Weights of a small spectrogram enhancement model: log mel input, arch unet.
Rows from block 9 of a small spectrogram enhancement model, named by matrix and row number. Each number is 500 + 50 x the weight over its row's rms, rounded and kept within 0 to 999. All counts start at 0. Numbers have three digits each.
After each channel's rows are labels from the 100 clips, of 14976, where the channel reaches its highest value: "top examples" is what is common among them. Only what is clearly more common there than usual is listed. The data: drum patterns on synthesised drum kits.
# conv: 3x3 conv (model.mid.2.conv.weight, 128x128x3x3, each kernel summed), inputs 64-127

conv.81:489547538553475540496494570563500519558519467575457552551606522579593482521499555538514461530569470496585533550527555489573561486549562508569562573513528557505538595442560372501543425486509526
top examples: muffled (low-pass)

conv.65:560486486452534513578516476533507410485533546500562535585521515555549565520489518546574548516532534618568524553539530407411588544449477541483541488475525492546478424450580491507556502482549599
top examples: muffled (low-pass)

conv.114:541482444520497568597515426566535455480510565538492473569468504511544484523523510495583564548578565469565467446535564383400464591434459529596418556505557489520463509445557459459531478433513585
top examples: bossa nova

conv.82:471577526589580538463479616491564613536535486467525527451509427491502547538518535512500512562470509472524550523507497583549579512566501510593476497544564552505545583446578579561522594529567538
top examples: closed hi-hat; thin (high-pass); white noise

conv.84:580568535565595425513509543566574513528505558518523569606528456538525562446466497516517527523542437490550476572541462537551579538502466548538478525543536574423531527533569517470470524521581559
top examples: ride cymbal; pink noise; rumble

conv.56:488550521436459501546494530462544572554511474538564473512431499567541585590483461597510490502540511561485578501488577437356526523518537494572467503541499449515499448448532584596560513531560530
top examples: white noise; one drop

conv.7:501504565523500563510527562552443434550573514481535562509518530535532527500492507523543522539529508554538533527576569520550536552568504534417500532531590569498577480519565519441528487567474581
top examples: thin (high-pass); pink noise

conv.28:441477496479518479438456467448491457454429435485486460457481488439457448462450463449428430437461457473439469398425438504498402433480464430466479446466432417470484475494389506465474453459506425
top examples: pink noise; muffled (low-pass)

conv.47:514523492503557461540559456457507547554562515521493506549495521559524494525569430518531528514568541626540551525534466561426624520494557496442601517496589560508468519499577527418473493493396479
top examples: pink noise; high tom; rumble

conv.31:524483558453507549530558574520490518559560553443528539476512536563514589546536509510527558513537558576512566556556504563505531576533520577526472521552571564489566482579524512549527545537461551
top examples: open hi-hat; thin (high-pass)

conv.107:503509423560565515576525443545588534482491575511516476586467555480468524524486516559531519536575543451573477471513511403476440564426517529608427513637560517394427533478513456454561561505526560
top examples: open hi-hat

conv.20:579477445522609493538531424545462558491577547471468564565541506459449468547515506462538615540534502539534417549551561547480574536493572591561539521455539574434454484529571458437569513487488576
top examples: mains hum

conv.0:524453397504559508619514389563518574506509526549520528505484501535484357538518449485490559539553507548497499554486537547428562527427521539531562523494534584458460472442559435426491547431419520
top examples: mains hum

conv.90:458559563418530481469499388402584580544527465558587487483399482508445524590582381532437536552488417587497566497462532505357497484395514531560512427539552472572545491490493575590547536457540521
top examples: white noise; one drop

conv.89:564477488534499575545574537514415534486557551536508531535498502452452525464479537468595554531507588439494523543576484583505561554499496518473445567525497548558561561558550549512488593496546563
top examples: pink noise; thin (high-pass)

conv.43:491559502466443537568435545447437533536512490521516560524486492562542543537595531599487467523561552583549553546488520448474621484553482500529486568533514575553529476458576561504537478530536537
top examples: muffled (low-pass); white noise

conv.62:529477508627513531504487525511575520595529555519532535546550541577641582546549509412506529540511439523547481494538603422506472533441547536505564485508567537519501519504522459522570584511535549
top examples: mains hum

conv.24:505558539582530514404553498495544575454521481528569392485404554511474554556514477524518464523499529594514551503490526572516453474481384424428542501493501492624504466540514608558457585521496540
top examples: white noise; thin (high-pass); pattern: one drop

conv.76:524451552485511543547467498442498518566565566508494428493563542562558590529550482548479508511547531577448544479480482453461380498395471528537579539666530529481555445480411477571505543517512464
top examples: open hi-hat; thin (high-pass)

conv.26:549518563487500526525535506536432501563552544551493534584555570566513528532556577548547534543555518571566522540574524492539571520529598577486505520544555606551547514539555395517552476494490527
top examples: text has "noise"

conv.126:509438467525445575467491592450438533544519474547388603543612517540520497517541579474505498548532471445553501546512501496548613485589528543563514613538491599610540536473531451524543444541547526
top examples: muffled (low-pass); pink noise

conv.120:550424378456551482568511409549501506463508576529538449513475492549482319532500452475487572486527568570497507529495543540473517513495543516511529496486550540507441549532516472450536491437345547
top examples: mains hum

conv.70:510482479504546497504515519468488388544467506465426487496511513538566373509491508479520495493505451558497472485478532527537514509567505479417576514437527506460460446533485472351488454526326575
top examples: mains hum

conv.60:545505523511524530532507524494468543573572558572527512559555503567547546559527536562540544547553527543523557515559592535515550501509586520539546583522579586519535561460533481507573478557506559
top examples: thin (high-pass)

conv.35:603467453461525511519551476485439463427546583476505556572494470525477378460466492491552563418500593465458544558573501497495555525542524532405414516444488488622478525586453577527553444528476511
top examples: muffled (low-pass); pink noise; white noise

conv.19:553522548556539532511532549522462527505568552529535549565522560501487546486509544521545547511520562549553529557575531569571585539523554566474557537522523650551544514544558516507503581527514517
top examples: cowbell

conv.3:556447389528490478508577335537546538494522548576515554525481454532537441542498410476586568541509579468505509566568540459425556592408492534546493485422546577583410499514582472467526501471503547
top examples: march

conv.54:530522468570562450492527465559488542487572560486514431493316418470419609481442528541532563527501562490495545455549469503549495534484471534476437499542552522470474487514486536478398579557485516
top examples: pink noise

conv.12:520508561537402582524535511585560489499528462550569563537528526516497444639487573465474502532497428557510525468528549561605459517515443542524392471526509422480573488566455562445571466522568478
top examples: crash cymbal; thin (high-pass); white noise

conv.57:532487509514425537533595516564495438525551519438535547535553551480534611468516604503608460510495522513552409518553531451575503585563578545536522500528544473463531601534528423483594562543496609
top examples: reverberation; text has "room"; text has "reverberant"; clap

conv.1:544489417572629533533552540560510518520544551527469590554555513476478565498540554495587549553580539464577454507552569484532531581495513547597531536524563595468475539489518452496550544555541584
top examples: pink noise

conv.112:499447500474368541487490553518447429581512509550409596516597485546575592520499512485518456469506586387492489539518507424513545500536548518476521545478480599553547566556465510535583467536560535
top examples: open hi-hat; text has "noise"; muffled (low-pass)

conv.58:447561546573481475470495534543501503524445425513489521467492483412473430474487528565455411505468460478512484393462488527522508451521526460544484504553455441463525523525481501405417529517467452
top examples: pink noise

conv.23:490418421486510549574487628538500508512514531442470569511544548527535534480553541482540536474540524392483517539537582503519583526600461516505463535569562524625508514531545514527581459578398451
top examples: ride cymbal; pink noise

conv.79:533507503494455460554505465513479429508527525521507643590560543574574539563485534563560515500538494464540499587578537456518656519478536565483460502455561566517505490507599442509526461468572528
top examples: snare; pink noise

conv.38:523480547504448550514538565428350527558535520497390626504555542535537534557447573482558558522458478509564544569554534511570569512600533539519527563493554561444536538533565435571540525474524577
top examples: clap; pink noise; muffled (low-pass)

conv.41:513563583419490513409542542426446517514558482538532473588442475530466319596526488501475544408509491484473557433528421482528556482532561503489456488431494462572549555431446628509521479468542490
top examples: white noise; thin (high-pass); pink noise

conv.77:510564566505487556563512547569512514532563513508551497518562541569514521527545598524532539560540500610564551544541521542551515539557511542450598536539537537549564470506531459518502548517544530
top examples: thin (high-pass)

conv.25:514560560422530533536548585510530476555548551523549510541499562548534533519572529545558577567543476555579579476542536453525451585528504559445528518520546523514581448578513589497528444553561561
top examples: thin (high-pass); one drop

conv.119:529399486423455563556519513523510416490526525550508551480583511515588580470474477455533551443468510447486508571573536498550556545497581569431477496465517519546536547573541575551544416469555497
top examples: crash cymbal

conv.49:483533526511431533602465546502444511563544514497480617520460474537547507475534517529506526476529501496530507575552545390525627544596521571478447531510586585528539453440550497442564434522488542
top examples: muffled (low-pass); ride cymbal; text has "noise"; march

conv.32:501547550508517468402499433438568556511524477528584386481367489505436517582530440542478497526523500618460562445459522529399493434483418425440545522522500428555499456507490616531444564460465568
top examples: white noise; thin (high-pass); pattern: one drop

conv.34:515458426467533481520591533529515436479563477479507550542563493522511569509543498488629583577537531551594528529561539459440531585506402556500569539490564483581478487546544505582534468546496582
top examples: reverberation; text has "room"; text has "reverberant"; muffled (low-pass)

conv.95:498533542498505511447571565529564490542535451546482528572637511536546533491541536524603511606502465578612523522560534503545487558564493530513638565522535549530543509562527469564489430550553570
top examples: reverberation; text has "room"; text has "reverberant"

conv.29:513440482480422522556561498526459490480564499488429545506554498456519530491453492384574578505473578488545484541567570564518544550526497534455547535481509551545507547585552549536538484490509566
top examples: muffled (low-pass); rumble; pink noise

conv.69:445431388532549480478431577525586561537515468463490437468436524562518530549503520517517484571532462452546526500506513527513547474459405482581488544567556517471391480393524442505507545568448471
top examples: open hi-hat; pink noise

conv.99:517452472522464511508541530551503429538546519453445464450626480573573549512544509513575536581576506567595554568543546460536462589512481575392634540452558451501493456505471405486484512531430573
top examples: open hi-hat; thin (high-pass)

conv.72:520499479467579458551494538584512511599505566451528484467543480602606438475592490465509566556553533609504540531488500527535496521497408560455569502465561566421505444464517493439471494528426503
top examples: ride cymbal; rumble; tempo: 80 to 90 bpm

conv.124:611453498461529522596543627554461525525529591462420598529561541554499537468550594545561564467576533408514520549568494496554587539601552564557476554608553505523542561545470454506543533586508489
top examples: clap; pink noise; muffled (low-pass)

conv.11:537590508536507525499515461520497614449550510556580523545405524465443552541518530546509482465524558488526498532531506527531506493495530538604350520519528566515496570524539570607573508506576545
top examples: white noise

conv.50:492559537502451515515496568498497539595580537428476562495569523533576623516554498488549542554512495391555507532517576412511497549527515548586538484561509507485510535453551475578565619604527574
top examples: open hi-hat

conv.80:561531481463526384540506584529542565529561576447509528571433501576505567576560535547502562530529518577529574530523528491452557532513551522545489544658585478481479509543547487531534522600533525
top examples: clap; text has "noise"

conv.52:562513527522513539507563544533475519516594561460504532502473492562472511564509571545531601560508519569501541552582467546539609546558542570435500517503593543536549487563540490502516537556459526
top examples: reverberation; text has "room"; text has "reverberant"; text has "noise"

conv.108:517473489563428569529480556594479335541484517519411524543615563574608558490398562519511437509535503403531506527521581410574465539539565537530468566536495516415510516466499395455522422541557474
top examples: muffled (low-pass)

conv.116:565496446487471493546562606512466516491570553530494554496521508566537534503480528566553556502540534475526571555605479509590619561565549592522454482506540502589526536528524510513512478614431490
top examples: march; thin (high-pass); pink noise

conv.42:536522538571487471542509542491450589482508537504518533517457503466463587506572501465526494504519550516571453536503504533519528511526478488534475529540539578536516482512580544589537534536616607
top examples: clap; thin (high-pass); march

conv.61:563500486535507562600512454588517547475534579487491421518520534560567497478626571465540565478536570583491503553517566520448455571544545560488521435463575495661444470522549485590587496516435537
top examples: reverberation; text has "room"; text has "reverberant"

conv.10:521480474505560519543568516522617544540567537534536478493600515499579541541543467499599602576507524463555482548550571502512545583492527528524566496504555535494478529548619522548489523590534597
top examples: cowbell; thin (high-pass)

conv.97:514493510494443528476493569514373488568509498542402544484606546553557519506528558511503513446499500471479479596524552520576582528633565543470509550497521539623540575440569426514521481568460541
top examples: muffled (low-pass); pink noise; white noise

conv.67:514490493528498487472448516505443567550582499511471488457559531567522574621582417547496431517521492500492548507461500441423434477418533557601477467573534487478464545454487384595548592534510508
top examples: open hi-hat

conv.87:581529568490557533601513534526483543574546612552479544595507540558522582538521600545492563475555528492517503531528534507599565487544586536522468545588579611479577533556504470536547560583514517
top examples: ride cymbal; pink noise

conv.6:582517539487521518525537541504455525551554564525536547603543540547486535524521609582560546545546503561584512550585530494545606526529612571496555559522567611481541497497582463501541474496540547
top examples: pink noise; cowbell; muffled (low-pass)

conv.37:497545566512522599548498509546572550536503546518522516514516533530553575498537488571475491589560539524495523488474538437530477505450472483599496541595550556515567520479568557592535495477667465
top examples: thin (high-pass)

conv.48:513507503603489530545485507540542512575548528492479578447523563569564568552501460546453555552515507503583495518508600536499543497448498565567550496500570548384487474512524408499577599520548536
top examples: thin (high-pass)

conv.27:536454580415442483520512505450580437492484583501526564469549500539589511505517473438519550476478545438489517519533488442529512533534492541385490514454450526510569509561520670486531425515608527
top examples: crash cymbal

conv.74:531500496522456575474567575488552540474497484515628512474450534504471584483554544552575455503489530565555578569535498472502561511521498476532566557534483531555429408465525552571528538551551581
top examples: thin (high-pass); muffled (low-pass); white noise

conv.105:536460494488518476594530520494596571526563563483520527531583551566537551529589487488536601561537479596533538611521474548486544576474490525508604473585546555498474479541576472536540571527500508
top examples: thin (high-pass)

conv.71:497502508524537565490538596496447499525566497518545517478525505541564524484532526522544530547524521575577583550583554571576522553571457511428546546526607559546564483607536570507513497518435537
top examples: thin (high-pass); pink noise; one drop

conv.64:553526514476518427531523494484520446511522531519574573593531510550503565476534541525560529532526449562534512609569432504531599567502510579440515523483506581502523491537574501494465549469562538
top examples: reverberation; text has "room"; text has "reverberant"; rumble

conv.121:528539552543489508465507541519476513495520456484442556560539566416438416527451556560510456536522467460577470496540549527568552492521532525548470554591535521438527561532508478381544515530403498
top examples: pink noise

conv.44:533427427405567469566626465503530528493499546586511592559539478565501484557508476530616538516516584550534571593556482537436593573465587534522531507449505568567547517620540490549527442495527529
top examples: muffled (low-pass); text has "noise"

conv.109:494561551556562544491547534491624501578528554555506495553525513518584565558506497489516542544564513551603507452533545536524424550426464511605506518533594533433547565476492488561552502453541572
top examples: open hi-hat; text has "noise"; thin (high-pass)

conv.106:506509510464486486551520470514543531514528500544487567585534542557557469536583478506603530574557521531574555562571549493452614544459481569529514532524565589588507463513633502494530441444550506
top examples: snare

conv.78:535527553427547562520562537493420506533533532551520513522535556561518522524574502528551512546538525628521571550556555501539494517525520550427518548498481578595556469575529493519481484476485469
top examples: thin (high-pass); tempo: 70 to 80 bpm